Weights of a small multi-label image tagger.
Training: adamw at rate 0.0014, 15300 steps, batches of 128.
Rows from block 2, named by matrix and row number. Rows with one number belong to one neuron. Each number is 128 + 32 x the weight over its row's rms, rounded and kept within 0 to 255. All counts start at 0. Numbers have three digits each. After the name is the row's rms in percent of the matrix's.
# fc1: MLP up (model.blocks.2.mlp.fc1.weight, 1536x384), inputs 64-127
# fc2: MLP down (model.blocks.2.mlp.fc2.weight, 384x1536, transposed), outputs 64-127
fc1.928 092:102162129113198132164092111127109096143195112174068126124145154174072203160158154108090110144130121144045146115149096172103134131121165132082177130133121145184141143081090113089190114124121166
fc1.929 085:111136109085138138129107136147148193121082088171065165129144057131109190116081117088086095137161105126133103155119145124116111167136114119195128090161135108088068078132168109085244084124192109
fc1.930 108:158127148062105134155139122128106233116147057126104117132137130152148103082161148106168098132139170084080091105078111093173172158105135114103127095146156159172092142140164092136132140129096140
fc1.931 097:134134127139148130118115104138132197075165087159119109088108033161100097119169161162208098129154134123108131096155194107219125133073142125097157144125114161158021104108158132149150122093109139
fc1.932 092:145137112085104157129122132172114145097086128192157130119161041120106178122138135116173219092138126163103127127092131111093098126132083184154129121102076142168131093114133130108142114144185101
fc1.933 095:123224097134141173114124141131142168130121131156148087089142107115132082112124131128132080137116104133146115150124162146147185102132103104124144181150147171111118095160128149095131088139095136
fc1.934 086:129136121085115132101144155105162139088156084122090110048127045142166100151151126141119174118198140120119095133146126158064140146153112099097127104104112116144153189161128132148142133116080141
fc1.935 087:093134143100173159134139131122138184210068111107119169120146106143129158124125117084199154080096213132092100127140116115145137110120117139151126129145135101190093150106142083133126144163125136
fc1.936 108:145140172104161133139080132107118122097110124139100134074123159139103164144127181128140121142088189176139176116084138108097114098055100154095243127135112152110102146104160125164206143135177144
fc1.937 103:127157144135149142185135127148193189131032136080113189147167074141150195142111149172196140140118126170159113119128149122071134162119125146155173131157156116154106145117174100117173192133147133
fc1.938 105:119145152114124165147160125157084116125122128143140164176098111078153180147153130079128144137179120111097159143109177090170156110106110144168115161111136086153150070109148092115124113113084186
fc1.939 085:118128110075136170175145153173083175139016112061116156108100145131106164130122159155099180127083116131138127138123146134143178135114101138153105117110138122144142156180128165145148143131157118
fc1.940 107:131132132128157148140103164108138138043104146089059154097123101137155109154145159146186099136129097123095128125097113137104089137119123159117159148118129185137088150097131125125143102132159101
fc1.941 096:138162116086139126114121111147179174218172145174120109089104059106106183114147142131131197117146148120145116127152111133169138119135090110154201128138161112108112100123081160163119153190168137
fc1.942 094:135139134086082164157089118186123130180053107059149140155088162121160110098147098077102142133108142131131102155087120143162161152140120157203153166060098066137142146126121103107139139111149106
fc1.943 104:149142123113104159101113120152131078106071157091102103146136242146125140155147132106107182152126135145128116137130127159091113111080099123202220164137115150130106096112133097128135169142203133
fc1.944 093:156238164118107177148132118111165096107147089161120119117140116139135157111149129142183153161163105119156135160142129158137112102117110108116125127136115156141133115170118111163193162139087157
fc1.945 097:143187097065095192120137161140117114120180121168092105077135099133143122158092164153104149130138103104080160129107100117103140145079092133112160180101107093119074142113122095114164139095193137
fc1.946 098:140140137115132143115168102173145137255156098141102077118145187147137175135137144109115110097131169156163104110116127156140169151126117126121119067125118110158109130134100085131164136170128130
fc1.947 099:180159148109122129110095120097105083101090112127073094095087204151132093150134179189115131167101126060170158115134102079084131107043145134135156101126132135145136126136114169129213159144137155
fc1.948 101:113142177092121159121121167144145135210079130095151167098100110121129163092086164111155102099103140143061185101040135117091184128105166167132180139105111133126120174178112125172145143180137128
fc1.949 092:133209191132107145133095142158151111148093164166130125120131171145129166140149118111165160083101069172090167145142117118144155134147058117137114169096153117155146082122115116114145080125103140
fc1.950 083:137131150080085133134107102103116135140097108156056155134160061169115129137094126069170111129084079186140061132072150099128137148056113169166118133151117089129138140137099148103217092132130119
fc1.951 106:098138161123163131141132133127098100144150096180109108116144181148124094151136146167145112135136114193098150109128121102168134120057121119144217124154095148151076117113148168149141148092192132
fc1.952 118:137141144041072162133062119117110096107112134117146149094093126132150178097136173128079147136137161142137136090042154084106136100083130137098180121087134085143081182108130102074135160159098130
fc1.953 093:165127111148158139117146133161071189142162138153131111114112031162130168164101175123168123124145137118159208115143137123145126097107110151137186176162124091095091112150115126068114123109128088
fc1.954 096:091157155048134192149115139159157083067132121164145108150117112117135145115120129172110139092101158164101090130055176157145146119140091099128115154110136153118125121087084126123179151126119129
fc1.955 087:140136129146142174116130134119108143125072142153090135105143052157127131094129196123148120144124097098142135114159172085031141167135151152145114110105157147183102210119175119121137139132149161
fc1.956 086:109159132068140151147123148143095167110011106067104167093069160108131191132107144142081141107084160186142145143095138134098142140107106122132156129101142100151131119134128139139160144111138097
fc1.957 109:123119170091104127137108162118069168116137104119148147113195091104144157169107147173139143160132097204054135082111161121172135124142130109101152140057120141127164096080132118108168126118088130
fc1.958 095:098169145074132148169123122169091138040113100114093179091103173122164181099131153119117175085123175122111169113109148162144132101120105129141166138100121128142118124171122108140145156121128137
fc1.959 119:102140063083138153133126124130110183111127083144097096079137154093112089094135194112136099097148189043091148091128114107086132127092148126135157117156086144165124137078125163129201181150168094
fc1.960 096:087121150111078135121111147157089155113080108109121116105101100171110159146142170068099169102108154159142201110106142094182118158113082144094173137178106163100073125140140083135151089143185084
fc1.961 063:129144169124144153125157113124077154120000129123084222143140076141130207158155162104155137121104123129147162119144109108113179141101146126137138120152141101130104102187097123116111152126148139
fc1.962 111:116150172071123141199150163163120120127124113083125170069178152139160140170110138126134147101132175133086136144035155154123080107101127118122200115114139116157134186078078063077186144135179182
fc1.963 105:109152140099178118152126123108128147113205132135072100125153065132155108107141163130138049116161193070102169145164138101106081118119104096129152117162135146084036090063166072173167133159146114
fc1.964 101:149144161123164182145141110124143187067070200158104150138159104103090177126136140101143119199098149155140100138127158131140115130083072125134132141152135128107122103108134127081218100121089102
fc1.965 083:090166147072111150151142109168097196133047095090089186134125117136126203093120123158133113179121174123095137116123154097154147133082127064159157141080131075102124076162130144147139052143143178
fc1.966 121:129158186145125140118130129146113154052147139149081172107106096112177138109148179135121174199189140149117063143132130142141119138132081149133148160152151174129062122139123119171188130165152133
fc1.967 102:117137140077105157128140132162101110097154095099147104129135055132091101159179175136128137140106084178071128161116161150176126143114109148105082153151125130129067099112165061147142105159053125
fc1.968 088:138171123120127158139155118126136101100181135087150070127075019107102111100133123110118153097173139197128098096133111123101155149125135129176104203149123132169130121145104086125139126144080109
fc1.969 107:143159134088152157133132126051090182067162074110108136149127109113100094076166155124156083150123140148100162138116078110133129077126141150125091107101116175143092145098142113103128081191141136
fc1.970 113:168152080116153148121128125156123177134041166069129166128125072176151185153123173096137143088128084146136141154126160155101207134109084152156151107189124112173096145132160120149147161152108119
fc1.971 069:121117120093125140106111081117110104128251074137120051113112133076130059077125109122137124124131134126115093117090081151196098124149066122174108143097144159132126107153121091120117133130236120
fc1.972 098:114165130093109122122132143155116196082124121110111117086120113147095171124136161129164186144142115140136158110131142074167135097101099184096156103127107152143088116098151108163159114143076157
fc1.973 101:158153131119189166110125124089132181078115143076095181096163103107128101124117141170139089137135086155135123166141129111095150083108136122165082103133123152131124143100140044108155174136096127
fc1.974 114:160146096085130138115146138139152168143043179109117154134128116143099216166112163098145171103102101148154156154142137134117208162106088105134158108175088057152101129143202126126139170119115179
fc2.928 111:153144136157141151108144182115094113208174093187051132113168072161106147120122153122128119112157129115144176157108136122158105104137090112180092127142121128127145171138105148157180123178182137
fc2.929 088:137057114117139092130103115119140159138157111164123157167138096137149069127124151138136143165158135132117030106110133151158193157113093159155153115116119139140176147125131161115127133105125151
fc2.930 104:100127115132114140137151140141139170172086124123158121125154087120132164146121119122089113129155104137132084129079125147071154172139173170146139142132134154109108116179086121127135085171128147
fc2.931 100:101109089099127155108129153129085148113194115082170219135153142115098127124131082154099147123143117220138131113127149124076168149116078155134179142117186131140114122105097098082112085123178124
fc2.932 095:141118141111106091128100087111122169129125150122099144132123100134165093144135145104153163111130134080166137163164175144144154147168078123132255093125109135157094141113149114153090166161142089
fc2.933 094:123114137137134120116130123124152105186165105182126183129115130159134171098139148138131116131134168093099190115051143103145123184136046106138133142164113119134139221085120160129131181118217077
fc2.934 079:136164114124141114126133096147121096094103153144141098096115057111077143155115103138120139108129223049148098146113151108157173110111146141120063142143057130101161124095102143144058154120138148
fc2.935 085:134133119127113082152103100124195158171102184108095113089138115167121162130130054128094130164151110142172143143163132147161083153143138125135104114109198083100118104119138124110139086129138128
fc2.936 112:115063199126101175126152159107121060051157124111108211109123206125116108166130123122172091114114071128104152132142109188123140168151098120118198133154090130135136130040122144090141107087151145
fc2.937 110:123099129139123123127107125130150190186140149134106057126124134159116155151141173176054130151131155114131136130161156121156115119074104124122111134114175106134093147128154148168122151177162133
fc2.938 108:133135120134119155135142142142136096121104095107144055126125137109171240153084129073094168158133071097176089145118088137082074112135152120119102100141148105121139144131125102123128122155102170
fc2.939 081:134092149112099144139101140158101144092076110174126096127118175107128036146119192105119126070112097153148109165173137124165159081092123138110222132137068135141150141087163117125125158123090151
fc2.940 098:146077134128121163132100155113104142150091129125160094107134148105144145139139085101066126163165120186130176112083119163117162113157134117118075135107094144118105085157160144157094081162166145
fc2.941 102:145233108133140128130110141130128188121071128145115081130128165142123119088095192129062150159141165152127201131055111135091119119172176131120146128129144144128105094136124194158149116133145138
fc2.942 106:141179110106101135138142142157149118198122118155140229110132176107125171108140127074091124136132083151112087154147134173117120137175142114117178121099136133108151131140143088082119094128137110
fc2.943 087:091119134148126168130144153137155226112199099117162129135113135150081120140130158108151151140171110107120149161114117129014151127075114125123139175180141147149125103072124146100065110124104119
fc2.944 108:173062137135116144119140120133107170085164139096124128129090155128129121094116141135138085109126067081110117128188132116130124138089106123147174130115168144114113154148162104115174104099102069
fc2.945 066:142177098120139182137091130138148148177099141110166141126128129161116157126119060101138163175117120224132113120104110131068064136139176142153105130082178126085147079172123086133119072107118125
fc2.946 112:122120100134130104139087146161131185095075148131137131127127156115152043131114115124095115154099130190140152130106124139085190132141143161171134126150107132148064136178137114148128157127074142
fc2.947 129:109023123151115149132132141113133166095128095112150112089144160132131151123146071121131120120135117167135055141100093156094096127095053094117162148151170117108162093054096218101075101108117142
fc2.948 094:099187144084122145137098110138159116129166127127075171132138084155124150185107087132139101151083155117142164122154184154175130135156082108094133115109096107158141128107118166134113074126130134
fc2.949 064:140156137116138118140125126113121140103078124122081143130144080127145000139104255119164144161129084149117113138097140143129107136114113090122188149148177120135107152159100095144210110117153116
fc2.950 082:133077142123148126123133131119158147114129118094156138152128081137156059151112120167159129199160085143089058127097119170143226177107099152117145128100093147114119139129085103090089123130133136
fc2.951 107:079065141116119205154149149128127080072172073138098131135116132068146119115143134110183129061136047114145087097119122141119147109092112089120148125141134131142117155040131160079143126121123131
fc2.952 087:142175115147118074096126121135094064146159120125113123133117059117125161151140095126105167096149105093087121138108142166091145101146081130130107141076137134137206101111124111116133141092118110
fc2.953 078:144132101135125174111146144132104116153186105129121137129110147129137155120142092092099098139101136153103200150077158121196135152174103177140148106137148087114161109157097207132183105177154133
fc2.954 084:124151084140116104121085160160140125199128112099095069146078058131115152102143137119095153123169088133124109113146090139103064101153126043164150099114123149141167140194170158172136146154104067
fc2.955 083:143162161129131111112144135097116143186099136115114176125124187142111167159125137118036121115123082113161115126129173121159037163188151121142116105050215110133144151114124106131141072117137120
fc2.956 077:129103147102125121132097157126108156083058128162131116151123168122108043121129172110142140111121101185148115155151136116149183100092124124125237122143071127134118137080155100097119155136074159
fc2.957 087:144127101121120164141103135123173189157179076133101095140152144156157195166105054115147168170139064151210077127124101120053104109068093107128173131153193160126145147164096098125138100128143131
fc2.958 119:107136127131127150145114112149084110115084113103155109117138127130157096128115101146106111078129047131096111142132128115147118147080212154133078103120182139124122142154177023166120140114080122
fc2.959 119:112115104128155071153131121118132130171109147126142119108135010107145105144135116123061118110125134147128108151122121136142161175122128152120146124086160125125120068141113094159145116122104144
fc2.960 086:155123177149117099119118131122159148139135140176066080163124085067149151115167126139112125078107106079117115122152132141108145169102140127119141161101107136140077134133117036162155202121166099
fc2.961 070:128126154122127142129125115136133122110087109085127169150131148137142124122123093131080125116111093108130111140097133112103064185157176135140104125094153131121099140124083131083141108118127099
fc2.962 088:111145129140118129150149154135163139063161126143116129123104165118116142132170175155110128106133137100118144164122157122105128085141067098133077147142114106125162193099094132071156139111123107
fc2.963 115:147025140134127153106142135085145086088123109142154137137139162128154124137136127109087114097126057169155110115186111142110124073096102106101179114094098111128152127110149130113105140126129102
fc2.964 097:174141147120135213114130156137121143194134101148127120111138156118123183169157094107094115152137121098137122097135087146117102101113158112137101102106106085132189165163094112143121118144138128
fc2.965 087:124162120129141188130098075129136112154149168095122148119126104155137161139103054150119128172117090179143150126080136140114120188148190141122098116107174099135162125193107172113134101096073114
fc2.966 142:150071149108134138140119127144139119110133160107142109123111127124081100155156151161106124096133149070146125121168109141140113143145129130121044113127076128122096190197168092144156167147146142
fc2.967 093:156130135076147068141123161126112136125150127124084072137129072106155175153184123174149162114118124102142191143109129109149132186131136159107142110187154123132142154199115130229126137121156151
fc2.968 068:142115121167128066144136137129120074152060150140147208122113255136125215110125109138118138099103178101091082095138127146161129112120120138138189127129151141114141151135134110172133152112164104
fc2.969 102:107105127115112053120140173103152126110114111084116135119136096140113155144161131113124117094132128099116160160164129101117123078137115131137100103142080109124119165095161160067128112196185113
fc2.970 118:128086125127134118121131149134156206192138141129102029149123134141099171165118148162085148150152136124139148116184136128157133102064110144140123131120147130114111148152163128148139146179157151
fc2.971 081:124176089103136066122156134168147136126151138074137178113140149131149107146135142092111128119109118092123091148103113094115064121151204125136139106090109133134160113177087156086101085161099103
fc2.972 115:135138132123121193134118120119127123139121121157092141154117111101141158140156107144097136066125125098101181140173140137093158135091205101112092147142097111153119116166149097184100166107145112
fc2.973 108:132182085114105125119114130126115133180180094097097160151119132138097160109147145090047147152149140101112169130093165127123092132232108073133119128103154122071096165152126115111191068143159146
fc2.974 132:121091138123151143123153134133179168140115135161119034134134152134147179166099113142124145166148132150160143138170125121137148090088122136145086132148134113135129147142160107103120163152145136